config = dict(
    encoder_arch='poolformer',
    tokenizer='word',
    vocab_size=54,
    encoder_norm='layernorm_no_bias',
    encoder_expert_mlp_ratio=0.5,
    encoder_patch_size=[4, 4],
    decoder_mlp_ratio=4,
    residual_init='none',
)
Rows from block 3 of the text decoder, named by matrix and row number. Rows with one number belong to one attention dimension. Each number is 128 + 24 x the weight over its row's rms, rounded and kept within 0 to 255. All counts start at 0. Numbers have three digits each. After the name is the row's rms in percent of the matrix's.
# q: attention query (decoder.blocks.3.attn.q.weight, 320x320), inputs 0-159
# k: attention key (decoder.blocks.3.attn.k.weight, 320x320), inputs 0-159
q.28 092:112136171093109142161105145141110097121101130134093151116121124121136080158133131152159163107126089132111137171140114149149143044118155145161117114174123139150140159128110114145116100110135120129125094145108126105129128170062124116153145134126133118092164104086133113110115158144110112123088098137118092175114159100138160138112133095144129120086108114104148163123155116119119108140070142156080186120169153140126138103138129133137138112107110137096140127138089169113096129135087138
q.29 098:146152100139148136140097097149155124144147080097152175120169098109103149130137162157140124130164088130152115104096139147129118176121151105121148151111153134151092095121126116135122148125114104113131169090103129156119135154139136084141117099137121144141174114137125137137121141139109137150092106145130156075138085111110151124096110097141100146165166125141165118118089110127164161194116140133138100136152124126121127169104112127112103095181106115172161091137134104136139142147105100
q.30 104:155129054128091115127153135145133083131130140159148095149085143115128154076118087168149127118080136098144099120147140112127153088104130119148155128108137118091138162131141196150175138119112165143112201143134118136136115155148156102077129119088143111123147118120109131140155099108168133101107126117124081086131128113161125119129116130116121140142126121145143119141116115068128116091161157112121144157110168155127119135149118124147135141156153100181123148119168085087121119119102132
q.31 104:133149123139154137136107140111137147123152114117124107094139141114143102127091125093102151105119076159106136124129150149123122026149112155129154119146144140134170124159138172158105147106137098111120063130100107108133144103117135146172132102144099122134151134126106084127138134137120107161119171162157128187115138127158137145085137168148156150123140114160179128147127101117102146081103125179130145092161148159168141157102102128148103089090092149142119117129150167171114137107095161
q.32 090:106159093105096123137133159169148134090117148116163102135111097106109079126129155139134144154127169133148111119120135128150093088109144159089124154131148110102145158129151179124089120113074143116129138169165117156126123150120113136134134111111138147155167128067164125126139128084167148109138109155131120169130133135142115134104110098120114106154120132127182108140159143134108129124090113149156165083145152108167126092164153146139129159103062110111126131116121133111135136106129179
q.33 114:118102133111098117117177117114131122115153171117120081135118165146104108120122112148129106161159129105180129130147083117127123132097110134137133113093136133114129123133101217130165152158103145111120158159123141113154107153112155149091118077162119135148139104098137120141147145117171164099154143140118122146107162174087136093163142139110092143145127125147098095127123153131122130112118138141095124096114098165157114148100114117136111142134181134115133145117095044084141119121154133
q.34 096:150099152143156108151127132110133130166165112145164135090149122092132120168134142103113112151098135144126135135134150112104150075128108155149142089084099129125154127143110106107136126126161057154129157099139113106093140124135124133140162076096136161163145128125096083148124106108096088158104125140159106147133138096125129159132121161147149087085139098146123160152130110147129108114119125108127119183162157151125110136103145116154132125167093168108129143086120149156113147111103145
q.35 089:157161166119123109148108098111119134126149115101101167146134123072139154142124100110148133137164140153116133180058157119136120077120127109146113136092115089095110144144122091132076160137147110128145143147127141120131128109151133134088126110123095083110108139166126129101142157124183131132121102129115157150126122164101160163155078116139138158168115128141145170136121127104108107084115140120086103131150132141154114170132130138086156116174186114115131103146119086129131157129138105
q.36 107:115103101155092169129140144112068163143138128146125088152119139127136156191098053146120120101154124140114130138133124113134138136184121114101139117083133132131104119136127123125101119119154123109110109146184136146081094128080159105149110127083145159153104127129167135134109094115171097168141156134134125094114132149134122165131148155143144138126114123151105144126157139079114129080123113070173123165159123111162137113137129128133129122135150136173131114136150078140150125143135084
q.37 090:110150123116095121136120180121100162109127086113141096151099125092133142123134094131131102146146167136111124111117149103122101076108147142134133121105139153163172164109130184118148079125114090140142124176138124129132088100120181099106097131094132120134104146127122117140148117098146101125121153157136093159134119166100094132133090117167069149139121117105133151167144130143133149118119108103095111095146141151147113117178148147143126104118122162066117108110101127137101133135189155
q.38 097:126132076114065119126132149126125117118108150142158168161105125138152125145155180153153110117134143128131101160099136115114132188124155120124101142087133136172157130146165134131119140128104119127149127102141123189097100123094168156131105132115147091096144112108128124096112128151179151150157123142060121103144134155137121156119104050124078094171130141091133104122099119130085128194103096086117084133123124110104118142115124134100151131139119104138144118089143132128115150150125121
q.39 105:116154097104116118126134152145132111131119113154126144099140137120144103134145163167145134156087120148179120109118119103165129138082128135150129098192146126119115093084132091118125139095088131156150163109135111059105155139137116173085134133130138147135175141138122117131109144112118106150070127167162134086148120153134160084107101122145105117142124128097104121152154091094178122150136178133137116110152126142139110142157112132147110132142121135089149110120082181142143072150148148
q.40 103:153150112109118145125168108108131160150108137127159116155107119129158169115136124104123135136112174118101108094113118143137119117124132144173111123125140126151138180172159151129149126157104155107093120143110120108153144090191151131121125123149146130081122121101128128158103145118156111125135114138072114125133149162156099088153131098092133137118132158111141154108146175156085140136138158097110120148131093157116121135178143104152138135079183114124131126081069093100148079154121159
q.41 102:144133151122142171136151154117125140139108099128124092107152111106122118142118077103121157116119146112111119129152094140140154159149130094155149133130114140072140143131134135169112098132118145114088127141109121126140142129110143145135155116161143122098096130148108117138104119154104105138119121132130113102130177130178113140113119120145170144127133100174165110120102091142122091107129135130075164109090085159091093103132142097125108118147134126138121138079197124085155127175047088
q.42 093:137092130098079104137147101123118143123143121129102096105130142110110116128106162112114165152139117136137128120117112139108099189107099098122139084084098153129107101147095079135127116123099120150154185172098111078149136112123134133117123098159140128136174131146154137156092120115125119118125110139142132100106149168136125104150136108114149135125135146117082136156171095112116137117125156148084089156113129202121119139153115129123168139121119128102149145155110135154105119087165086
q.43 093:164099101144142126110127147142162164115152164120141126193126155125124131149118117151117084160103092140149134133140109141128147170125118156082111103130105083165140140128139151143145136116144117111103102123117116105141120152090196117112109123101168109124114149136165141183131083114106113129138166133144150114120177152165138117104150147109123143138139114179162147086094165119131140127153196115165127152177173133154176143129142139186128101122160159135126114129155137133142096105089054
q.44 098:128150162114131164143169127130153143186129081093132135101122152108096117134081130121136157136148147149118125145140143129158133107117077148122123135186108161122126149106161085133128106124104107123135153144094131099131129070129115128171111172163120145112068132119174109122089139116095089135137126154118149102103106131137159133109094073112177142124113153107125157134096105120094115117187159119164116145168158149135125131117130117171140137115113149118102137108096128152116113178160116
q.45 092:118153131149116111159085080096112153111122102146112136121160174100135188146102138151121107156123089143102139142131131131095138154147124081113134079158142119120149115117155102084122131139133107094131090117100127103121114109133136126099132130111132165114103129142072158071139102098102117108137158128119074124118102123127139138104138144130100108122120125064120152152156068111117118125121111119152087146124090144112136183138119166090111108137147136134143111163126125152108108111140119
q.46 105:108111100153115120137166155143095170133130108159119100138112152091166136136163137144140104109121116133122139160127098134117131063104123106139096073133119130137161103115137116116160125158089105147105137169104097104118084105112179146117133188121151110132095124134097087116111132134177101131120193148127114143108149137142161140124097108105115148127145108087157150130139158159113124115083136125110079124134118135122145141143103109127096121130145144047138115102111120138118146141192108
q.47 095:160116092170140147127140181124128127169162115097149129112114135139149107125145158135099093144140141137139147098100120147155120188156125150151134124138136104156140112165159148154104097159159098122078136116121090125084094078117172123142106108106122094138103122172121121130140113120116132107109151112137142163152122130078123125145127132154114151182135115116139101162092130149126137121140169102165095101103130150093123090205140142130116123146135142126142128064148084150143108130121156
q.48 097:110124145142119092110116113094140160074107158124112161125124098131143159139111099117093120113101100140117110123128138132080156095128117123086112130145126101137121080139201113138113151087122102101125094139083104153112108110130141147133144101046174126125107112131115130120111142103139137140137131119102134174154089064105078142100140167149119130119114168112121166140126144118098110115151171120157132168147128120163149131129135154135142130108130116164117128163165145126112125100118116
q.49 097:119114137121122102129149115153142130146145150152150108152116142126154090150134149129124181114125140171113099165134128152104133117114125108141123142099091122143107096139105157113095108131145163142140139146094127133125113116128184117147127156094123141149123132148102114133105104122135110164167125124115179145106132138142112142129100111145159116105141121130096139120138157122143113139144147121067083161138105182192136068104111097138158117116086154121099116101132126138124155109183083
q.50 106:191089107150131095102128153138099151105103119095142112109165113122106168131138146149128135121100129136155113119118140088128172116123148145105144131107132144131119096142161112121073125136154122119121141105166096129076109100148112112160124083107139134121134154128084124173115092130157096160076125136099085107163127108172127112118157158115142104122154121120120125111120148158113113159121140105187086135116112172094097149141148126148144126120122152145145124073146162132085099159127157
q.51 094:179169107118110153143090120118129113151129117110125159074107141133134127113142180117120142138100129150109117143122120092136124098117157091113156116136107123177124127126135072161133108131131125128102097141063138148138131112109125106089127168144113101114105127147089089113117117117175123081143150115114116153136140087127142128117119106130169123144140119113133137117101110128101180133141188137142089139134137129167175134120110111128109093107090109095145128140131088151086144091153142
q.52 103:138130153120125118140082091146157142135129115147134164111153114116127123129104135130114135142112102156129094115135123109147144156137170138144112105128108106102122136148122113118108118128134182128108101085079108131142155138168089100105128160150148168153102158122123158143122124108107125125123147126148134161139139188180118120115112095116120090091121101116136154108119146180078124152148156152106084154142116123125145136117142105146077104083134172111130126124160123061132103128099090
q.53 090:130135154147154114145150115143123108134119155106122126149155141166136122141095177150146117169092115136142141158123116130138142045132143136118128184112123089121078102138111087130101139152124143101121101102131148127161172122131054136129116117155118169108135127127125159132130110116087138114151084157129142137132116088131148095134127134137173133137143118124162165092097152156134125173147165117145113152102091155130103145119143101125141120158122128108099132099132124096107121133152169
q.54 090:114107121152133115098152123112127143156137130157114165185108152150160118153120110143160136113129166144084127123130122119116137134125132103158095140110117118158095094153099175130138142105140151172090163158162153149112164136148193110139109169103117117121112151128149140147154130122083135142209149137119141110133114159134120119120094087150156109096119134103105110115091123142148113154108122098130088133144111136113136126078128106125149169148131123162112124146155142155087133148130135
q.55 100:107136136169113122125137124111128113063114096146130179185187101114132117166178158129145115123133103128115092132102131126114145111136151115113127120127132100162114100116120119128118164128146133137127124096130143194112128129084094116115149188147117114140130135127102104076129130117148125150166114134127133085131119124069148142103108155135122111140135111063136111107079113160158139148125090126111069143154107099124117154085113126104123114144124151127146129147137127125152138122119144
q.56 091:091116124100089103108134098115165114138133100115125154147143124090144132151130089117104154108137116129143172146145171140115149123124129095063139101122099132120138113131097113103107138154144136140135128101078129133121104107136128140115170137154175136162124112129123133128080154126114135126146144130114102122120138112163117144145115144095104100087144145105129148107180121164145134123156128186140119157169129127116156141104149132109127108126114105101113134135145077063155126124105103
q.57 097:103162121121148126129113129134176115119155110091108165098150120146120114142116127086126093141185125127085146101131136141133094129106149142121103114157140125161153144092101111138158109146146121190156129117132123132115153107144107122152127091089129172092127117116176158105119139146131130101126148112145093164143115135128161146137119119175120132108136115074146107089143128122127159166136165158125094121122131103117134162125113138138113128164098107097125145091127101114099118088111202
q.58 097:138132154140102118141138138113149096105160098111119124079133122137100086143117107187137126088109156116141106143143133157135159238120146119114149135074129191117115153117121128140099144127129149123135115134190129136124132130129130147139126100128168154124154136150149110121115104131134150137138134142102146120116169109110134127097158163154157114130100134160074141155165094127129182134112130120143083064100093136141094137110127111146111137140117111150140134137146087092154155149141109
q.59 086:120154139112103115101110092113162147116119111145096114143118097133132117129150116121113121123136125136105140137131129138150127029144112111176123111086104134123101130107098138146106134115106152100091129137107126117099173155148116160143161111081110170131124166113125122114148126105149100132124120135124094173139093144139110115135123133110121136095098142133109121143131093156148090128118079121098109184143122116127095177134102119109156062168135139145108129123119135081132171145133110
q.60 100:120149108136132161148122116166102128119099138150122206152105146190137143103113112135125105118100069130139171104104125132133117156140137125132133141155120112161140094132160129097113183113135117154103105115121133120148152099129115149134099147131118091102107132185139133120102136148118144166138160125123115100108138141152161127098162106108130135131139137112129127140117135096123130157147199148124116143131111138105187160155114160132125166115164155175142136112155145136116111136099161
q.61 095:110112113143172117129095097110106117152173162115123137102095142094142130140152116130125075091157113131138132139139112118123141091123128103132121150092152108065129128120123151119141142119068111147095149142125131121133104141160186141119158138118115063146106110157125163127151145128125148102165154097161147110111150110151130124129108144116133129108139108153131100113128110127103149140132155118108170124160133115143099133110128095117081194159115122165142102160130080130111180155118127
q.62 105:147105142131154162117160126136165136140116100149124092175154144107104171100117080132115157122155117108116141101169170148123148170121113096132118123155128117105170114181139136121121121124178132125155118140094116145158099104136157111138124149140125105116100148075128153159118113133136120122144147102113117150151143140075135134142139115091075134117129130106109095137092159101129099087147083127112170118096136131163126079123138090110144100072147148118097115131173134113168100138126056
q.63 098:126135125110100145133115107083130129158128118134113077109151107120103137148149107100114180135169139125116200132124121136114161096135126109169121108158103117151155129181133129115104108150165121127148108165109128136125115100150166120143136137157082077118129171145119140127124132147148138170116137113140105136135160094160139122156132098114160117082122142110101094098118151128145082115114138140118183126124131135134130044153113108127142127110094092164127136163158122175127090119096124
q.64 101:157105081183099141140130134128146158119130145073123088096129126137116164091098150141107130147131160123128171164151122119153107120135133169123124165119139117126134110116160158160063105179146161133121137126117140134109116094117159117131119085114156141130149144172106139131141151133126122129094088116115155113127141109113112101144119104153139139132130160168140137139129151145143158158112121102200073139077136118116061095165121109142153097141123115109130080117133104093122160116168122
q.65 103:155166121159121107168176108131111134109160144111145102123107127173135141150139139138127082164139130109092096094111124137145159147152120116130120127127137154115132163137146133132150184161138153115150131135105132145160152172162163124087129127151107125079098097157122146113137137157098127104127111083144138133116168169131108122169125156108173134139158084113142102132101089123122152133156143091126091176119134129106153148129137120149110098129117136074129168099154137142135150091099143
q.66 102:107110143168073134139154157125133139098128109182142138132151157142157124107165165149131140093135160152147142155125103127127116125139102126105102123129100139192143136137140126129154132143112131166146147181139123096095119163157118110107105157108111112121126154172154113120120166131111128149118100119105141098126112101116115125147154098124079128131133122102122129133138120145097114170080106097106106139100106120126078119156118116084152104102150140155154121092152136119167147106143112
q.67 109:146118096090084116098132131174173130065066109142154131158117115123153135141129159119125124128130110120170091121089111118130132133110155089102096089131103106173120144134210107103165138158105121130130121143103148131149122122117093099109159129125112129119086137153118119127122067133147155105149176109128135098164128101102093119142107110122062123154141092091085144109116148145078093139114110158126160131134145119119137110123141107173120165125104133173107106143088145128130149133173124
q.68 106:153162122110148079139127100114132153099078141145154143144135079134089131192117144105148135163146151136107119091127122131094135145121111145134129091128079117128134138099162120133077177142152201105096183157161123111109140092140136132100142126100130172139117116151132102175080119101138126118109112110086136132141124163134155095149141073139095109128111140109121144115131114129137087161157115102171109132129126091134121127131142161154130132132203141154155142131095155113172140088163135
q.69 112:139088110082122163133089106107150137095100094177147103138162082144141163120150131108123129128132135127126141149125125110130127122114124157137141089074097107136145130138128091118153108149109154128109136125097118111109148111119080124128139109150150154135127156146141125153115104101146126109148130102161116147136112108085083108137121090131099127119101142105120135116125153154098118106106106115136145089124100094145131132138119141179131171106155121121101125153130116093103162135155145
k.28 098:157132114074107119123106158150081101121107183128093120138136114199101091164160151132098133117106154103119127099108152108135145167104135147139120107151136090128141170144135135186089121155109120101101139120170141111146155169149116152157148133134111106102109134126153148114139111106122130163148110127124125138104136117157161101097103106123129157125103111106100132126150127103120138096096149147135104125121119094140142104096154098154075133101138129138119104131133129161161082086141127
k.29 097:133163158148176122133089149153117147120154142102103118116113144107119181113138164171178124111140115103153104138119080114155122168161112073136132099137109108136087099107145128120151162147147093141170158118102100115143096154109145132120111112119112121115111146139118128146107143094112098140131095135122167096129114132141131162148074134117123098112153105110152092142090129129137124204120144086151138160122141159131092123158127129129118130104110100156151141137117161122114145118112139
k.30 108:121124105154129112063156130136109142169146143144173140143115158093080154135134139140112150102087118173120144170120101162097121145124108090157133165134123145128114133118073128123117115129092121138129146145180129123126119072112164128159114151146146152136159144125159118104156152151088115137109098124138083150121108101170121129090134145099141156115105126129154110108110074171181123063093126097116164138096113115192124150109136157129113156118179123135116088170141121169111138134105100
k.31 101:120143089109119142135074158134082112102137160145147142119178125157133106129140148123113114109119104140130118138129113160104123106140155102137132119117119118183124130121109108094152098108149102128102123122116104117140090181137131111147143110100119079149098129065083098115161083127126095163138095133121133108149149123090149184097142138113138126147109124087176122139130155100105139191130141162149154190147143108122149102127080099086145118108145137143104107120118108115152096118121126
k.32 096:118122129114090136103115107110087180121092137138095128189124121166130123116154145114110191141111121137165182150122113109102115104121083117125123160180138113152097120113126146149164098137143109130137135107136132138111132108127138138144157120065177126156147136096178129134136125145126107123143158130102161141141123122148106125109141118102161098114153122089163191151133092092125111098081145116160128156123138100124152127148108078119120173065105172118105111140079148121129130112160103
k.33 110:094128119089109124075178107156160169127150098120097139133101126102140182112129120114116158147147157133170165148141143137113130137144105110092134137112103153130099131124104147118114133144077139101127110134103102110119145065110148109156128128149155163124135136083116106134120154137098094123150087133156109157144133129126118124126151149132135112104101138123160116113135134101160137126129109139109071138148076136103143170121095177122114112150139121105122104139112142132126191148142089
k.34 093:113179122116108169134124152114113101112084171128116101127137110099118092131107144060110087163097149149119157149117125136136141131127153140105160100103100130114159162125146169115176121140115150144145144140143132164129132149143067164141121093146154077131117129175130151084136100119148161134155079138122117094110149122101121114129119112091100131132161141134122116114131126134118125132140104111120098151167184127124095119161135081145130097166112155101112132134122136164101146128152200
k.35 091:155165119142137068122085120108140146119146163131148102146115151107176094109128113161171150129116136117166113118150107124111157143112152100105109109118116146111136115182102114159115143140127092106142089123149136117109100104130175124154109124099112149171138152141059113143127098097154147120117112132166126114128125106144122173145117137144134141181152104117131119157130144123131118101104155129148149133119148135154136115074129096123155103110097107144103100109157128159078143113106108
k.36 107:164128104175139123163154090074129133138146130163126065175113106109134049123119119190146106155118121111153094096148110129159109083152113159143083131134138136143114124115114139136110106101133111145120143169149125163108141106143111073141133117145155156117143115103130134114124102119118174137154162133127134073151124130141114141108153159119110147141151098164116106134130128131104102159119099155110185103105134097110122127160118102085111142121068128123134080087121154125108111128135126
k.37 086:133139112143068209146097102081140173167114126149136132155123152140142096156152122118094115129130161154154129116126140142117132196144135127132148101100149151151113089138098106113149124120143098112141129143112128160112105134162170131184123139118111085165131128176128161105116128147166183136139125171137144136135109141137122138117143097148125112151106128140168171147112116114065115082060108128129091092155093134124116144120108124115129122112096139126082086116101137115072108152140113
k.38 095:151171152130180104126124133075100128167091088134162113162117155113095154132129107123127131118150129124134112155112122136127132182124125151104107117172129139150115109130135186140110105142134102167129133157102150127115139100145129126107102171083123136126120109162122142156128183141172133127147161167133129150120119140101107090140121107103124106096166123100120084102146143165122136106143102108149117083097113158116101126103132125113096136128119115113138177127119139093080140144161079
k.39 108:124061103090110124091141108135186128145116163136113143116100146165161176143112153114125134145205135165135114147073107153103151141110111135109126146168122121135118144129114121133126152137141150102151185091116123087133113115114168148096104129127134119131100143131145150153135130122144121097117160119150160133143144097121156143137101110157116130155097105147127122146110120102128128118131133139100115120165152126119129097111151145157135082127106130145157124157082173097142090131126152
k.40 099:147117124121099173133125145099102132112143152111104117129148105137127158113132086139134150109178140124091103174139088149191142155141134109170139143116125151137102061152097132131119161129177102098132113165168102134146179097085156148140084164101104134105147107147157119124109130153112113175094144162119164152124158140124103144199151148172140113117159122124153127127105127116123103145101094143115101168165142128098156152140109129104174136145118139086103113135116144096118115153109112
k.41 100:152136106136122105136144153149137106105180135114094115165125127098109120136102088146106106117096136125134155145155093123117118123123150124145113129071120131087185132145103145121108132144164167101126105134147129116091130152086100148119140127127094155160147123149108141116147146148098123147108125113133119085106151146121123151150130150089137145092112105145120085114111093140125155135124138140110151157093155144150129141136157129113126133157159148120129107128184098170136066128110112
k.42 091:078132111117127111126131112157162137122137147122092106133101102144113128089162179104118132122136166084141119148109097119091158117157117134086172122088120134068073115149105137134103196147121146113143117128082081125135156129088143119112110113112128105133147119138168137154105115139172150111125145116112091141141128163175097105168126092142150166119129100171113135123115145145132101140109162092104117143117104125112133124155138163137160096155077132116148118129101153143111125092089104
k.43 087:115131184128139111092128108109165118108143145149130119141115074095101156179127081156174167130101133102135124109143127092168121079182124166096104127114144147161087133109103181134145077090142145129144110154097113147073120108126134111145116114130153116141166130071148138167129149142126125133139125148108111156165162173130150121133137143107100139150112129136181095106106151115099102129168109112116129134164126070146102113160123114101146134172118155139167149094165151121136114104128124
k.44 099:147137132071106191132121160153140157151129157124081163138127085147146112150118122159146164131113124078122061127140119134140141117127123173145129127134143133109131115100084096147125140161138115132095124103132113149119159106114146140123115163118125162124135103105106116149123110150135098119101143165156118104089131182115129089082130107152123115154129148105113132109127108084135135118176124138173119129147110141121133132152142103130181083127113104078126148156135113158151110140136115
k.45 085:128145119141139134167114123140185124101130129126122138128130129111138150134062138122121110080129096113116103129143133132128106153149151079144149077145145135162133139119129136109140183131113141139082138126104163145066121160150154107139143150159122130180128124091088115103123121112119139132174128132119088148109089111115139127128119130156125104170140148131113098179126144155132097119118135124124128126122157147120112092167126150121120087154110102159159116096129127129141134099093161
k.46 093:146133128128097127134132150100117112138117104150147126143107134142144111191116115120128090107144120139148075143141137125120133143139134129146139150143168179152120131161138083131127169141126157129095164099113133135136093100156141141139116154146152099142142105133136134105105151145144147133092147113140109123176125115152136113088156129122050139126101148136143105120133125148122144110126120204113100084154101149132129129124105097106146095130093098128156104162116136081090070139148100
k.47 090:149144140192116162143096105139151113199134046133120145119128157119122155148094132162079114121185178139137087115137107144121132160134134121106140105106168125125087101155122142157136113124132137141140107142095118153129130065100127173150083115152083172081118124119134115093127102145111141118135104151121100148101096141094117166153156116153111163133127116123114104107064140125147118105141143103113111140144122163133123166131191131117136145148104139101118135127167110092098138138135119
k.48 099:126123128118145110091145115121128115096142155157111115154107092157165097139073159124171138092083141129140133117123080109072135099125103114136125139175147101169109105117106120132169114100113116143138094101130137166133152151121149118152128148135144121171141126099099149102129122127126141102139162132117127142114077061132173114101148123146126124150153148089123117141162122135120101115104177167134175155133147105112154106131119088110124167115129100166106132109109087148165132118109122
k.49 099:132130123086114100107173122133130104116115118162101128162126076127166091127145110125157120130121166128173141109112118118077139093130151117101126133185128095102120147118128160148131130138123129139137117098112113170119161123118103124164131113144143082134108106151120125105129131094162153145128165091148145136152128144122163113094104158088167126114169112127119142088161153144124129062194158150136150187128141111118153123122120060125130139126146146113125156121115143138149074102147106
k.50 103:150124119139106133109105099117134100158149093115102125103129164140117150080111168124110127143097148098072112147091107106153089122130111134084180133127125123123093137131149145119149135120197167141165149137121099111143074142178111122127104143157116095130112143119100165118157089152120120144134126159103154146089115144095130116131170103105143171107156165143114104109105126141135098112121103115098109118100147152111127138130141149074135120140114100113122148169121130108115119143138118
k.51 095:125162147134131131119109155134147118126111164143122135129130124113117163115155146128134119122078091125149131146156145114103192152180129103090184118097146126097126090102124139151119162161119099127143097127121112124150080117113116100120132124117151099134105167134112138137139132131129145146118147121128081154103116107159137178063114157186110164153140116139148131129126123165118116166142105111145179144096119124103139109088153106129125154125091148101123115150133121071138139106093145
k.52 105:133062137075149143151138115138156133057094190085097104163125093135157154143108096127136126129087155152135159106090122092095148144128150099060132124113128175096159148113140209134109141125124141110118105101134145153080111137110094143143105143147114106148158172118149142158133154143147147121146189152117122172104177151108168128152110144128163150105117134133150136144125142155100137077124145114122116145123145139122142132129157095141104125161139134140121147112146157082132101124131113
k.53 088:127080114098127126117168160148126115125123145074101159140161096182160127093156171122153156168111131148122158149097152120129110115142120148095110129186093077122120124152163142112135103163111120126166122089128077131131145125105145127130118099114134127072111132129140097134115142121113143119121109108109077135122127131121148134139121188141173134120146173148201176129094156090162088117152133097131093107140122164124134126107143106122120114144135138151111136141167155109154110136128112
k.54 092:179108104138158151099161122106117134111118119169158161160100126113107101147116115155143131158127141149128126067091160114098129176111115109100102099195161119122133128152171173134119130121136108123117134138124156092138120132185115082088145130138143127089132116142110126173138113094148123124127167111144162108136156174101130102118102105123141130110150092115073114153118122125140142070145082125107107108136154102124165128098142158137109148149153122176138167151095143146112119149110132
k.55 097:151132164106169099167138145052111146132101120130125139114126155106125118113120100148149155107120110190132115100119108149104149106127153130107118116129148096129134117145131090145127122125143085121143178108131125109128062154161141082086125113066131130132113128152108146174110162110122120110130153073147178098136143096145143092115101137100144085142151094138105122136095122134108151154111112131107107118122136179118083103116122144101107096122113097142179173155136126100116107127131169
k.56 092:154137143131113082120132165154118118104102132130143149078147119100151112160132150137115119136114117130141160139112124121155150149135170083172116129128107124107162098067148155133137125152094090126142139097156121132130131122128130186096123094137142085146124144194131149151171158125156109092135151121158083112134121092083111110137104156084100088173114109134118134124121141144154144116109131128144148135108140154152129128145131139106110082130125158133134072132113109161078159141124123
k.57 102:114130148151136150165083124121118173099140138089150143122147139112124120139114183085092126103132159098114159100141142113144156203118162111126132116100115108138137080124118144115155141144099096134142106122125128133119112191156122151109160116131123139126145134133117100136153117106161157149154127134115108181096106157129127117116102136164121086127112132173123122131122098107137156148129137139126052113142101101136083097077156125154073131111129120169120156127112116119149148170107120
k.58 096:128102121181164089123168115130188169142184091150130129124098142094138139070119114135121121108130130123167127115157102118136131098136117154135109141080112113090153135139083131170117126126146114133154101129083109104080164109085105122096134160124139145110144150130120145133148171124131115084136113112113143149111098127055132148148121142154187115110173129160137107116146111130102142186116160109129119107086150139134135167116151128097155128142113142125139146116134168141141108127120117
k.59 088:184121094114127087117137155113081136071124169141130153172122108116138141120121102155161104177128112128139108111073115139088130146109145130175135131196087147157116123118116132115131097163079109146140159167124128163127124110140134146153172114152132130148121154154140155097149127077113120114120126112156131090139140111084147140137118172118135133124131152076128154141133129097117099083118094163120095149131113153137179097179092149165106129123116143164122158139113124142131135124106092
k.60 100:138093123129138102151103135118114114153125132102172105137123092118131124113147173164138117102172119091085102102095137086134129152161129111125123124147173095121079135156071122130103123118157119123114147077104145119157125157126153121091122144138109098152119135074135125136139116148076134110155146150125107165139120123066155149130121127120129124155114107147119065110118165102152125140148131132084126126121130102146112109128144187110125139140129121185166123170130110075167102064141165
k.61 089:125106097145193125117117123123128112064138131165123168131126150105119116143126113117163136124164106128173105146103142132123145096120122123097133095138065139104154119115131165127142163101106146125153114152136130091120116122128104123090128126162182159162159164132114125167143150098105079107111102128158174104142096114112078154133144145143106155128092144087131073106137155127138120120105122147103128150138158128128153123142137098131111106136152099139104113133111115124092186107165150
k.62 100:116143140127144128110171099135180138150155072155102117117136126116125192144096100126094122128116145122130131105144110104120118150113119147127130137109138135142151120113171117129118131097145134153089090138083145146105170115142135119180151152184126146126097159092134134096121121109148144134128130119148135126117151162151142109118137106085106142102141116141111099108175133129115119078164098110135153118123097111141145169103116148127137114161152118119134126149150096186154113155139070
k.63 090:142168101154143114158118147132152103113115073145144168102160140138076156139149097099089125129111115134135169100165169117104140154121140132139124137132121129125173124129180127154116108145145133116126079162157107118180107140159076122102162089137143129107055152157124118115099078161137153137143136136132125114133156145118071123118106119114116146171131128126108141110134130137104122115144113135111161155119085120135159127121135105140148132127155132131066120057143105161098146143097126
k.64 100:115140122107134159133109110139172155127063130149114076088099138148125143128154079117146135095146146124105129128152173105130133157135113131144133116098147122120162142152165099124094079123131167103174113104157158127115104081105156130141088144123148110123134124092100146162106135111121134123110086130084108136090155118098145091159137121088170158151113162116167149158149150159133136109096116103172152120113110126141111110115131166137139122096114118099127155118163087173142122133138111
k.65 104:130143126131178117121169140124140113097125140135105141143138131077147148140129168177125137137148160114148108150148081146169124167141110135096108158131150148153092128124152065140124121091142112127144151161111114128115092123094088113120150139135110137118156108196086108109148127125122138103103151177143157149088148111152114147120141118152155129126138090126159139127105089146142132184164158120095075167139123163110175134115145137125125104126100149137162113120135119179109154122165022
k.66 112:103143138115113138158159141105109150119105138095109129085143171115147123132131065151129113145141067139079131120136117115146110123122124097128114138163104096159146109135081163139144126124149102090134127138136138138101116148106159113128099137127115089126108116130147130091135187159129085121121130113126111152102177150130142119160148137095168153143100124140145138103120093100125146132180120131087067131072105128133132122159109155084131109120093156127160150125187108172108117120106145
k.67 105:159148127113104133106100130137098165132152108102127142095121160095105173138142102144131137115123127096110094117117114145111147142115153086130116139101156099147183107133075098093158137138114076065129107084110125141107102104155136110148147116091118082120111138104164134116123143149153161111144143135144132148107157154177109110120142159110117108144146155127132109105139167100139128108151128126123102115094125130146138152180089142131108091163160131106135145151098122106113108121070159
k.68 108:131110123110124109114156102122142114163125143085131089124107156117144110110080085156120148121096120124115104093107134116146096118147125111064129168134127103141120140155081138097106118105146105110133122125107110090127149102143126149121127128096135139101159084150122101113108111175141099113121165148150118164116142134142174122158173133129188088118132149100134150157158137095131151118130121108107160117155137176117121120114098163137131124141066157131124106171127114148110124142175123
k.69 105:162138121126125119150145118088135136141120125131121147071081154132152187089143082117095104107146086121065118138106135135108129137114122121186149076109143129113170130136092166147196136118122106079126094103120165129133105108146158134129136131083147104131139132111131149111138145176149141115121177119124086121135120115132168090109167124098106143175109134139139075144143172123154108148165072189128148111100128124126093155131111156131088119134168135108115128164094108114124098140087152